A small class-conditioned image diffusion model, trained from scratch: moe soft, width 128.
Rows from block 3 of a small class-conditioned image diffusion model, named by matrix and row number. Rows with one number within an expert belong to one neuron, the router's apart. Each number is 500 + 40 x the weight over its row's rms, rounded and kept within 0 to 999. All counts start at 0. Numbers have three digits each.
Before each expert's rows are labels from the 100 images, of 14848 (inputs lightly noised), where the router gives the expert most weight on average: "strongest on" is what is common among them. Only what is clearly more common there than usual is listed. The data: drawings of small networks of dots and links. In brackets: how many of the 100, against the usual share in percent.
# router: slot weights (model.blocks.3.mlp.router.weight, 16x128), inputs 0-127
# up: expert up (model.blocks.3.mlp.up, 16x32x128), inputs 0-127
# down: expert down (model.blocks.3.mlp.down, 16x128x32, transposed), outputs 0-127

# expert 3
strongest on: complete (96 vs 11.4); laid out on a circle (91 vs 49.7); nine dots (49 vs 17.7)
router.3:491486504510510494421542530533497530512490573548502422526512498450505488451512437513488551459581485468504443478498439482462524493594521449486494491502548479544445474431585516538525479568445480508580605524506473559493525453529502527449506479479516551506552534452596492527444471461542595482507502528446541475597496480508415518527527523482476480485469500550481518551446514520525509509488
up.11:603492561483549514494485512486487506465472463539491499439571432535523497469549530496529527471488411485473539443552493508529473502475506477589454456608498432506485497496471515447509519505552490421459488503505467547482437476531601453485508524445459467530511451610521471509496435551485461529453527461517424562521516477520545480469517531496508503525513469405507487512536464509451551493550
down.11:528505561514542519544396527481506438491529490470528593516482445553452475508452503494458590542499551492535530577464456444513549491479504543475486531520515469565538458553469465502489539485553463513457527552478582503506491568414514459508477475468525525461468492516494455540469452436478447467475496500426585459448560526533430517502496523488495512507577494467531525529431504562461456490551
up.12:501451512452496445517511523597491543542500507494634537539474495473541422434462566478481507509496436473501517487521445479527481458524477490510504501497509561513473516557419489590501492508500518529499494623489478509534439524534452504473464618458503500550533531481525500540497498483560418539490505546546442553508499461466441488464489505514476463407501507541500480457464492449525470507562
down.12:464487532432449487485504498478489532469518487537522425492480455529503564450467454429523514525519478560444532456430444476444520515463488562487513510473452459522502465542548412552397504485577539474434476561522500525527455514495539466591526464537499507538426454536494502544549492565464562508489528489437584493549497487492489523464551522523552567479481537470474543470459468522518558517556

# expert 0
strongest on: five dots (73 vs 17.8); grey dots (41 vs 8.3)
router.0:517469497530482459600503472451526438483454417519533465404495557517541494478523497515575511503490474433555446447530477443486570530507536520505502578493515485504489480494593435468485548544456517485515566497552547516496431473502520499455540527473514461520513520474521487512443529484511583522405505481429526511543470582497548508530519427573478493524440543539559506504476492546562478488519
up.0:509539486409480531504509569511470490510494471506490454556483497497451446514435443489482545416487629488488509529451470516423492485532438419462545521509541557504536533458540549505531517377451457482505464485462497504494541541542534549486490423477463479497490425569518524450507475511468503558604455506543531502423537488498525513526533506527474513478513493446501504500452494485536422482474
down.0:465502525438505459515531499521483547498528494519552467515534552532539493518455521545497484518581536528427419526446460497518518541428498539549512538534480471490488490503529439477554499483602551563525523518529470539486535500514491428484519546498488503492495462518416525466436506472528480595485445587553510493529510489513522501513422496455464419464484515504538506502557604529461627515460
up.1:479574524491515561530509463506468502450486457538473521462457454603501507485497583511522522469528493527516514507394478570454485484535526498443488435479450508534490471529496448519503530533509560508471501474468521471423487478528586511513522532476435543454453620484491469568479529573508463465500509475539506489496554496544538463456579529539523466471551484498609507528445439492482542449549
down.1:511493520401554518481473482493498489517469523479417481468471516522512568535467463427468602555461519452457482573499493473446467546509486437465540642495479495579487483548530483484498549499553493481509551451501455489463504553495470518527425435547468518539563479469490517523511542508481545458536524511405483504529458566515491533454482508463446524484479450477472482550480542465520478515414

# expert 2
strongest on: complete (39 vs 11.4); red dots (27 vs 8.4)
router.2:505509578528468453421430503505496481536422476481502482474487470487487500501529517503508515484459490469561438457531468465509489495546485467551551493556569488581443508523530456483482504463407472500466579542534494514545482437489546426498454533494506429508465497517514554573607448548546547572436505479458506562537518498481528476484441473477530484486467505482491544515435561485594562499485
up.6:527505443506472473549495549554479510556509441536493506460514478482499471527494553543513441487470468470594460532455514441477496399508497418515467500503556445538523522553519529514543544430472486520466511471429448482455491511457485452514488457571538512446465503502491463377478428554444501529486489550471499552523560537482465491512568519496563452494470469503514489484608528472557460436512
down.6:484499469476471559484518525510432443463518452523477503501515523460496406471478532495552446479521505517427493488518587494454458421490433514443547451477446543529437521463450510592484528456535505433520480424518546525460507429493583434508491473493492550487555462485491506451530435532537518538409483552527457493476561500476460491529548481460460529547544513474461433510485505535470529575517
up.7:473406559500465437444541534487452514515484559508467555529451502495457506437495475437471486504565497478470496554525523499579447530449478521569541516483496451514533449495440578502553448408548541500468465490482515514527489466453509561546508537538540441423537508512472495428585527495512488526466515520456576501480486487490481421434448517451479551492483445486449515465412516505525509492469
down.7:477542512487496496535493570527558470532555459444505544531525482452535536465448513532542507479417465440551496528564527546549561547556488432449507461509481500460480504503404583506521564500422494489526535517469528509542440451511463520434526456522462512543504518507527432499427551474436450499523549567517491538492498496522555542438474460506507515528527486511583475451494510488538451409560

# expert 1
strongest on: laid out on a circle (94 vs 49.7); chain (48 vs 11.1); blue dots (37 vs 8.2); kind: loop (36 vs 11)
router.1:524501533524563481467594491513458542512523591488521406485507514523517455430537481466438514474507437489499479428529458526511526519563491463510517435510513426496527512356506556513466470446506454525437602545485459469480499447516560494508502462456519625530518484483541508521530475552490546552464498530473487534508505505479517501503468499440481444533524533500506489543428509553517542507495
up.0:435443551456462539488496527483538575560528492459497489484542477482462525512545481478486556473481464451520488438494548455573487550515432542428531512466451608489496442498540540510370503529527471499501404445537547472464463538464489509489507524552588453513546468431453536513435498499531490509497456435477487520530426527469528513508492479460508499447490460493520542473499557484530511571498
down.0:549573577465492388572491492495495457453460492483520494515529471507490478585582484487524510539474457503515527482513573472580522519545512511567572495459537443515507546513585588505422459492505566470477570515521515446430451543552485536518539526478558497522450467464571506475530542517466504524520466441501498463500571443519470480477539527529537512451452479485502518476487485552435504511503
up.1:446380490495530522525496559516480595540499480484516473494477539465495466475461539521479445511520457531510576504492490495469432478525484481436484526446495558530500526509489487486532516432528441500500500604459485487508568443502411479481517399500554550417540485505544483539507588545564506551521532573569444447496530512421477487500494482552478528505483498469444544457534482500507533469475
down.1:504548517446443494502518500530527494462519505511547512458527568537479536514516461452486498512547413495482518520542440472474469556484504570542502549476522486539414543546486436532467482547536509554459460579504589523512577414534499443560514388506515469525469504547433446565497547496467528591509487530434537503484497442503472452524549497463570458495490467524535517513508442484473474461480

# expert 8
strongest on: laid out on a circle (88 vs 49.7)
router.8:471546405485528475481544553536467492497450544494545478482542463507488486466537509548476515489521470543534545508558513487461515511557497481519501455496507412524478627362484576508420509542499499534447574509467471495520472493555597551484483516473476540506466494523504526526502516499472442425587497493585530524515554463479541481531537500435503465523491471476526473524434528562486492503543
up.18:485509489499445578487511470444449468481493544472511484521456557513562546448537477470486548430510497433465543528526394408521526548547455435517522526492532550490513516540507439457497517470555448465516513459481505534528507486435472470567468502479542482455449513524497528475565455547431477477490525443580453453572556471647482511473502479493496520508501451485481475484501474497518490496432
down.18:504476483475533416512502474535510463499546491482492500483479572527390428462533559541519552493458471474566454499483411466545431553383537575510543490478496489504478445456466503512514493460489499514512451455553470568519519476535486515435507476570507530545504581539467527482506502514564457498519482485444500517448437507385458499526493478443507484529466454496502530487438543541496548454495
up.19:567497499475509522478454477540493499473462499455532467533486514477544544432478571482480495484497490465475476537485537415450506528519541603601487484494599476469438470542477478504523522464501506515504492607547529516547479480498582498530450527555422441467471493571460482482509431488568463542472552482417469522549462534510442506543472428493473500617515526517501512500510514522506527499469
down.19:451479505479447482478473481475509481544457457457508512547488488453444459439501477502488480513518483542537534525519506436448496498437451433441462529459373458511497519461509439462484483537541542501513506581597608545552454511493449439470533535490457478536550537548508569518483403513490453525478557493505517498539534455485477466569467495518552445612484474481508474502501478462489493484505

# expert 12
strongest on: complete (73 vs 11.4)
router.12:489505503506555523472506503590468466537375487574485495476485479479538510503558506472492530520503507484511473504510484449481467479572501503493483496516556485588499515382557496497452477438482533532503560475509451518551526441460563515505534540506512573458516511494556516557541484432549526521485559396457533486561507526511506496485510433489483517535511478520428498607413469565532517477516
up.5:471552438489528524470483526520491513521475474500596502472478501485543502501484546430515451521570497533534484564536625564529506535503479478421474462495558487450459515582379545489491459452558466530478499540454475499504478563437516546553456524508437513455503515486521503498536510469419502529414505522580487550515507469516506513468491522496497459509507492422492471451512557533515495470594
down.5:560438490493491493497523509548502560520423407533449452491445551562460594490547493506509481531437579492391485504484489447484523414508502529504473466452463504520460449548528449462417505546558538519477464464489495527491478521480471486623524494498477494419527505488534488516577437442523491451472515456462499443470495497456538483545529541539525458471476532462562503544501489497499522520512
up.6:533507430543510529505520506538518522494472524455511574536484516460514489528436591485479549527469569595453537491517511483473445495518433433462443462485492521439498537503466489443534461463511484552523509470481489510432450546496519571535485531451438515432509486581545491555469486517450537530536473538549483514536493463451487509467417590438534511457503564493502576505511439520519499507601
down.6:476446557507509472486472493513484511461482484494508466562517521556521492533481457448505527437520560518484506489457509452492495573457535599480492446509547413447461502498519473486498483492574523466532493430510548537465470531482461540484498479536486558561504534512503488560516474452492560506624495440447503395454455526547524482482519517574552524446541521499556419522487595471501510515424

# expert 7
strongest on: five dots (73 vs 17.8); brown dots (30 vs 8.3)
router.7:534463496550503519469456471527472527551508508442490557515457536521511463463512504417580437467568535511482446509502507460488442469542528482477481472549533474515567505563447471518563437474450467498552480463465434550460543489496525498553464489494546518475445492460508453445539485553456441563411507523465506566501434388531507520517498526484539509490555544446400471490541516466470449467501
up.11:495522537559460501478520539475462492491459444527451542565498469488518514532453490562490513554452524537463492566452481492406506502493492485461573526461520514551558483473479566512475467464472486431537473479534426486466580425532432479510527459524487506507499537512503492532420524538498554541539459469531465513491504459525394500471449557512601539499621520458559475509513503485516426499541
down.11:549485554470487507478462595533487458413552540525465544530457523552472499548417471477568520462486525502538524558533386510418454495427539527512523490470494514479499469555463460472563497506571537560566465415503542603508548471482533446515500528508515522503517557507453552512516540511513566498432500508475446540478519464525472531477464526523458513474476487458523495552523529529444507544476
up.12:517496438540570462505580492457509624518522545495536479518510541506531477527456520494510504507531421550484531520496476539557447547526460575493501459489537427447586496403481557486517478485567541528532510589492461546468556518549517491538483512477520555470588500533512446466535493500585516488507514499448409453524515517550491463535469503519515446516516452487506474484537444569462508512519
down.12:515556512471468504571503547465534421470485519443521536586506465518435512526378491577509476524486430509537491537517514503560557506506535435492475578522457507480497500549514475521517573475499481480545561537538553524432515495519545474428494470489507536496468545507487543543455454505503425550441578553546469540511510493467504533579508526494467467567566501447507504432575463503502467490505

# expert 4
strongest on: five dots (75 vs 17.8); white dots (26 vs 9)
router.4:517418487465493486577426504456516506457539430469599453543537535516497461487510520578546470485491508418523505456538468454482554501514473393542473520524511604507482483530619476555521567522467479526436460486524554484483445502547512443462520509488480404524464514509437515483460517552535529537478482516432501524479529531508516472553548537524506515500444526519517516483534477485436507484468
up.11:593496451527492476426538507545483463564483587522553561500484530492522527474472493455469496461540481545490489453537546593516484435617502461496491439478550491569464499494500472520492442471495481462543537465490474510529552503455463476508514485487502496508515453504513476539533469403527425542463540519460453470532523458506439474490449499549461450449452436473375492550475484483535484474541
down.11:452519417531418470513488473521526470457511494499564523515472506513462443515480520428528427502480484407473506581542524494495473423458469504530491568469463435494509467518545508594465439487410527468451502454487493486467567491450541524482495459551484526503510462558605543495537443556545443490552487450542559465521481525508511503484446517474446578522475478503491504441555550525520516522516
up.12:497416542405477551530482504527490423441533515496544482480514471479470533540471475483504436474468535516464471536434496481550484474506541526456524484548440481429497459481511476506497542476472532564487516526610566534450513485559454477469460462473564466508532473555469462445498530541478416591483514509517397435473493514519473532493575508590551486472503544457539483505496477562468504505462
down.12:548521499457568470545459491512477557509469464489495460520436534489461461495525528578551491529507525545484656501556465460479490490541497467499468413504509468505478537505571456500409464507516488475510442524517496534476566468454480448559511437524487488495498499559539529448470538473501506591409528531470518511481473443492553478549542540482473556493558545484476459517482528410477452508551

# expert 5
strongest on: five dots (58 vs 17.8); purple dots (32 vs 8)
router.5:535475398477552575458630486431509543495462532463575412492483508570549453444526450520488567445508442397472534497532532446505506533506500489508496467493472461497481483387555588507479489518537510496512546581470502473512504475527494517457505485536469541518489526470446473488565437481515545411451493524469537495434509498499501507513521510519488479538473534452528471509486476477510536507507
up.18:511513471520512506464470486514494533489504467484552500514433523506501536463574517549472442483473529470446538508515468483533511481518534388574503488479508561377461577505526529550468488454479454475478533475512507486554513466503490511515423545531545472510463443532572510474498468438517581521446436452541473550512450506522491506518476419490463535502475622559482534474554514448510536408485
down.18:455459471465424498518471535522492476451508494504567485498454524452493471452497461448510451483502547535555504539450426480497449506472474565465520478488494435361484467490533513538467531559551567521477465528503486492552502465468531539439515450412520521499494561532453504485501484568410601591468434423512440480514532518482534515540490436523555505494466534498550510499522522530499477515507
up.19:483515555582499496458535401450479483542517469512466510505514564454515579435538531492511450498529444501558451494558490492519468442458456492442537516418505481549554513535489511547533496505456487495491488433402536463490457529480522546559467498464483474393541515507507507425489488516485571483507459537444517494490480472488520451475505627532519502467507560502503547472504523518517472392498
down.19:489510543565507518559569413594537533459527472532505470579511567490507514414499503529596501537469492490501478476425480500516462451583564504597553550463542511479476502483493460497507514521551509549474463502556499454493506510485467595504527487478537482421476479505472463479507550462447617501487432520526506519487529530520463453440509491504499553500431558524483514511544478503511532532455

# expert 13
strongest on: complete (95 vs 11.4); nine dots (58 vs 17.7); grey dots (27 vs 8.3)
router.13:531522552541497601470474508466500451548447513514489492574577455496521499503510542529532534488493513499514447452493461480530513503534475421509487421503519544508484526509450486548591476437465432503480543509532485544436498503528547471542494521491508452479507555573493505487373433498511510547504472433459497524541549443504467538568569464512480519473517441561548473530421578486490568503518
up.0:514488460473505507497438523508522526454498553461487474521531479469400503458529549430461468471492494519415524598453509411447526510481507440447500485479592451505544489582558459538554544466528510507491477521503489442507444468483506570601500514493527532493525540424469508570533513522445439499516427530439493515482513509505561499610504468415536515538517488511512499466502515467491513523497
down.0:444565526386476490493531528513450500489485515494541468523521451494472498494547437491483442522503544533532466536562439435506466491490515525514454564554458483509463585416537537512566433486414485534479535555549569553497495495490518610482535488464572492509507480456492485527533447470542450539513474528458529501462576483450493464557516518455468495527500508537470547483534480424476576487487
up.1:454463499481466524486459499550471467515546492525515493476511584493490510486521430502487379535519499467603529518547467568549506480490473497550477473490467523575476442437475464487451495483514469528453509491509542471558534469469564502580523589501575504442457566519444423421549506504544550432475575555475538470494523533467522472574466450481488532517507465488532516520500473519471552523529
down.1:477481431445477431519438539503555496474508466495587425501489546484506532507508501495501534486531526453403581508510518528497556463547519477440535542606576537532502534534543489481437570526505437432416471451466524500528541402494477519491488528478525522507569493562479511537503496548497561475528504574523469505457437581474488512490477558460491467530520470468476494504540453472499456522508

# expert 9
strongest on: complete (100 vs 11.4); laid out on a circle (79 vs 49.7); nine dots (73 vs 17.7)
router.9:492488551498477568531475500519485496513507416505548434486487461540514475432491501485591535516459500490602466362541453471495571470516479490530495458501534465503427524483537432507489606528395432533468527462529529494486492471517518449449498479472497465463528488531558438553483547500498578547438488551478497534511551563481524454541518490481518496552468502527521477542445492471509516484494
up.5:470488516535488540472474519509491523524442496528523512501503500439434530498387519501502473461499536474478504534454550522549502463512469494478517437490532536420513419535449486481555517482485523514495478527514538501519545442497510456478521646522550480463474499487494496511582483506518500559495502533471415413368496523443532485537517602546482569538489498556511462591485468514498517473482
down.5:560474480554475535503482461496461479440447498471461538484532492478522461516426468472550465511526496542488562516504563577557490512466462561545528493513373547480431479508496511434486552465442490474530520470460423533479570450561503473502499441484430501491504505447517504539488453532469373510434541489506560510557505508508486506549516525453484494536488469572451482562496503447482516567466
up.6:504504510512505460485515601406440548508463473479492454559542493509530527471522547513529489429560457509563504494482493453478478539548494569472482507509485500465488541451520542481420495450541451538481499512542459529453524365465576534526434505538490520437549502501489518419499531465489553512554466523533521473562486540466480470514580518506532485557564527523512539457463517470461524414558
down.6:469473486554440524540496536489564435483445484490492486532518520496454450478457514463437488512408481527458477487446516509429433496463506483483473556497534414534519347529486521480467514535470518573493494483521465523513462446591445512527521462460509483611511505527460513483497517467470596484521502546523483561466536436439469509460471502516523467535539575493546485482537436496508533510477

# expert 6
strongest on: complete (93 vs 11.4); nine dots (62 vs 17.7)
router.6:520536482528459521549524460513513431551532467474491531465503527474529506523499464526594569470543509459542414430505501457511500493558479507464464457514514545522477465509512514481556505456380455465589551478519448529583536494494527466549471543505525478491477467439543501466498430460552508615444524513439494447533464505508507566585468480476516474478476512488446489568431543487526476507513
up.23:563504554579512513475496510493474522529477550485483484494456394499503505543520501483498503482546440472535496477479524522545496475471506581449455519459516543463476495456448541534434450507495469482464545464568497501525491465465562420496482608494472464514470548464528549466504507590454513451483484467532397397486512509420491500466534540515495463590465433484553447511524538472504550478539
down.23:512449569551474565515519559450540508529490434487459498459488524540480447491546512532498484482549505553566497483515529485512499512388509435562388518448507521514483524499430538537444461548491531596435463521540539492529510497491476479499370530515494517477488542498476503466533525533540536461442436558485540555506532503487446445544498541502523475504520437485515571491524520437477502555450
up.24:384490434507481544512523526515501550490539519544525511508512498453477465474480515487508470539513515565511494637510515524469498531485494524453507514409491507465579486423504522567479526476520569542461429489468520425503539523514434561530463493542557532447528530442448514517506592512509493452520460495499538450454517515528466497524524493444488516474521528579543549393455494479493470475429
down.24:543519451455534492456581484494494513504546516529515526532524512498489563495481481518458461523458467530513442431510523506567483519567489430583502546485516519420495571499476550498487462504435525473488531431517475534436492447536454575441535437505500522496566496507512508510522518525509528507597534534566493550554399486507505530417520523465455456573481491526509527430576529513492509483407

# expert 11
strongest on: five dots (84 vs 17.8)
router.11:523524550487514422462462473536483495564482507492388559441501529541511482427490521439577574518603535458507515490516504478475448464547493461502460479525546495535564547534455534477542422447497519516544484466507438545447537537497542515573461478515509547478414511542507447508519510524485498576443505467490544521506456454497544482573514497483606533510539551496439485499471522535500479489523
up.5:481581476403515465508527502498470508552439496462468477534451432450525577520480475523496540495572515547549506565435418536497470505534523542465486499456528440546504575474391532464495527475537530459499461477480482453421600495494520497544466521549421493477531514508510521469522498533478468478503498570536575462465493522495513496563516490533541537545506509542594546477542518537497483553538
down.5:522393452514531556513527542563524520500479492474470491551547503454494473452491570535567493522520495474505475508535425534489533480470490517563517537436470519491490448549438477450441537526492442563474514512473560560440548476510480523483499520445475457569478526588530487438534535555557438565453539510490457560509454459491584495597527521484474502516514492528503437525527536466527515570458
up.6:550488512473476536510471562524466459485480461449505427552482473462480417555520533524465431467440508476519456484469421457498518534505447465494517513538525499522465534463568498569536569476410450563407566499511536484475497495482519468428495479458486449503543491489531526455532452475485494435570497502528509488555658522486528512500465498522442527468488480485541512559499558457519527493461
down.6:512545499577536455480557462470460480513425530506531463494486525484474495528513472563575388449516494448456585589458510492524437469487484501453523485507513482503469460543525443467560573458515427443487508474511508495429488498519569544555484452501461507518443489542504477543464528520529516497545544486507468427537416458486511497434417570456488477557527543454479496450450509508499503471538

# expert 14
strongest on: five dots (38 vs 17.8); pink dots (26 vs 8.1); orange dots (26 vs 8.2)
router.14:529466454470552479441487514535451517489483562490601444516458473468505480501530500621424494481587458468501508401472459468541483515548506503471535484516584486518473564442563534547566510475444471560432507523508506498501512493495527523499536500517496578554489511486482554505543472513464509520495489633526532509483515493531508505563513498476450451543447522506566517474432534438545490496508
up.0:576518487502466583534504522528484549484513492507462467539525497493480482539528565533449480464519516433583488507523536509572511518458534495385487453509487538449506497566509509465491461463526516508432488503509500490456468510413532467462493493468454499541527474456427519497474463495507473458514544584451439462546520548463551479504529571576504532534483412507543504486608478512556526492606
down.0:481478507539492439472506540539505480499489499544457451529524514532496548596476462443507485549469466534507505501489563524516524435511477525601504493541509451454510512420517463469581593527483515535404512510458510486472502520617484501486496421453475465525465474504606500532526490510498439497534533510538514568541579452475537497497554518487523514502515443458502523466595477442470455493439
up.1:532507499477496470520479558520506410522533506470453478472510473521484521527558554545475581448490494543532490471416529500454512498538572503503525461518458487481515503488550513535515511490373496523531554430514532447532644558538501456483485523563534481574464490497497493482499499491461503490562481528522513581508453519513487529506517436559514511502515403544501502559492429463440533536414
down.1:504494452564466533468563457480523555473521492532432445486499537468485469554497464445456541522540516471490506504529538508432556463559453443494587502474550506469448467498576568496514541493442473478536471444417514408561606543488505508441511557470520478470564493447537484477449500435496487496476484515512456428526527462462546472533525465473488434520517495538449474528459515538440502478560

# expert 10
strongest on: grey dots (74 vs 8.3)
router.10:509438554472482479545476541488495463473584444526493473481519491464454463480476548612625486504476510455561502433511470416499534524516497454509482521504532512483477475572554452458495539481491499517401560460501513484480418497482496452484447498542522420475419485485409494552529514529512585510450493447507515553505539524503571487603530478512527522523465468508455500491484496487481501478502
up.12:465519511569502522378527518461485469531441545483415518495441441526479573497498503513489524541480483598516452431498497532488564558536435531540554457492493503473456530537422454493495513531402502574500514485539521498476480504457490526490540473565506484483512539494535513559508506487452503548432500420562483508543450477491426513532457510519492423430498442488492524458449540475537517552527
down.12:525512419520548468488547451428494451504515544525505482493457444507450521477523504520548510454474409457578435466535483558458479494468529486495497536447522534508489464531485513463484537552521477481427495441503516514509510492585468555522398471464421531503547530486478442618491490528541524530500534431425502568467477454515451475536458508528505569486521476458486476456406483489503502462453
up.13:476559528458486470484501484447507531484499532508555522500548508505490555478539455430491507474526493419483488537467464579506493427488524521552520538542539536547455447506463481534489472507511415433489516478511531544506500407496485536539552557526461449462488484538566483508436552458539488569504568498473472470508542584431565551495483544472553635536488535466465463512559481440488505537492
down.13:498500502469448496486565477535559536510483517577475477471539521502517503478453524521494531512468524525490596476561466451550471509544520478494486480487467420500489560493434506504474491562482513556497454432483541448440475475548506508460536476489435477554513491468489477470464615456459460510487548489518430563421512445489610454564508521537527445537499590507547519520548464587483503480544

# expert 15
strongest on: complete (98 vs 11.4); laid out on a circle (82 vs 49.7); nine dots (54 vs 17.7)
router.15:509549513446505419476473575589506575500473541526532433507493475495464485455522527554553449465475505525542544441485479543438429493484502464494475538498473405571494537530480563469477443526426451578420568515534442511499523458560562460463512480522492518462464503509516462532441532485489550467549506542516509548499507460490454429539511458567560501496530457496490440495458493546493458519514
up.11:559586449552515580499554514464528561496545522600465449460512493524529514529486501479493521482490414532500477544534571502506492492478503568457484457454454521446512467555418532498565473490583483465563533560544522522504528544464464476482440511532586526461502512452466402478508500487513507486480538528495577406470489526576523520521513554464470466548519452521449488530514507469482471477487
down.11:464453477518540478537590533542477478499538590504476500546491472417473508469435580533445582473496494501483529582541483481477498524433516519477462537485455487477539461528534464508472581515480481553595468507519562501484581544478493512521556466516564505573408477480516510457435520486477473520482501524469498538530520486456563431522493524481471563485456573475499431506516435571517502503525
up.12:598508467460487506536426467538504542505465506388582470553513472503549547495484493499481525583532507456521529511472472481492504434539464529456498490506531483502433540558571427539531515469491468499537560497490557524515560498498491523524510506548495465558468456490498497592431532483474483530549538444536431475526519533504567434584523565534437545487512564519462453470436458482474482510489
down.12:465521461567504448473468510467584546508445422407495467573532528493437441529529457473545521478494484594541510527541543475572477491526482476533474510473511508447457454493517482449428473474423501512497429529489465536464517527459455475446533503535493551491498433512516474498562550478520497538473522411486495450453470461504524496551590502473503468446501457480567424525444540552507530459495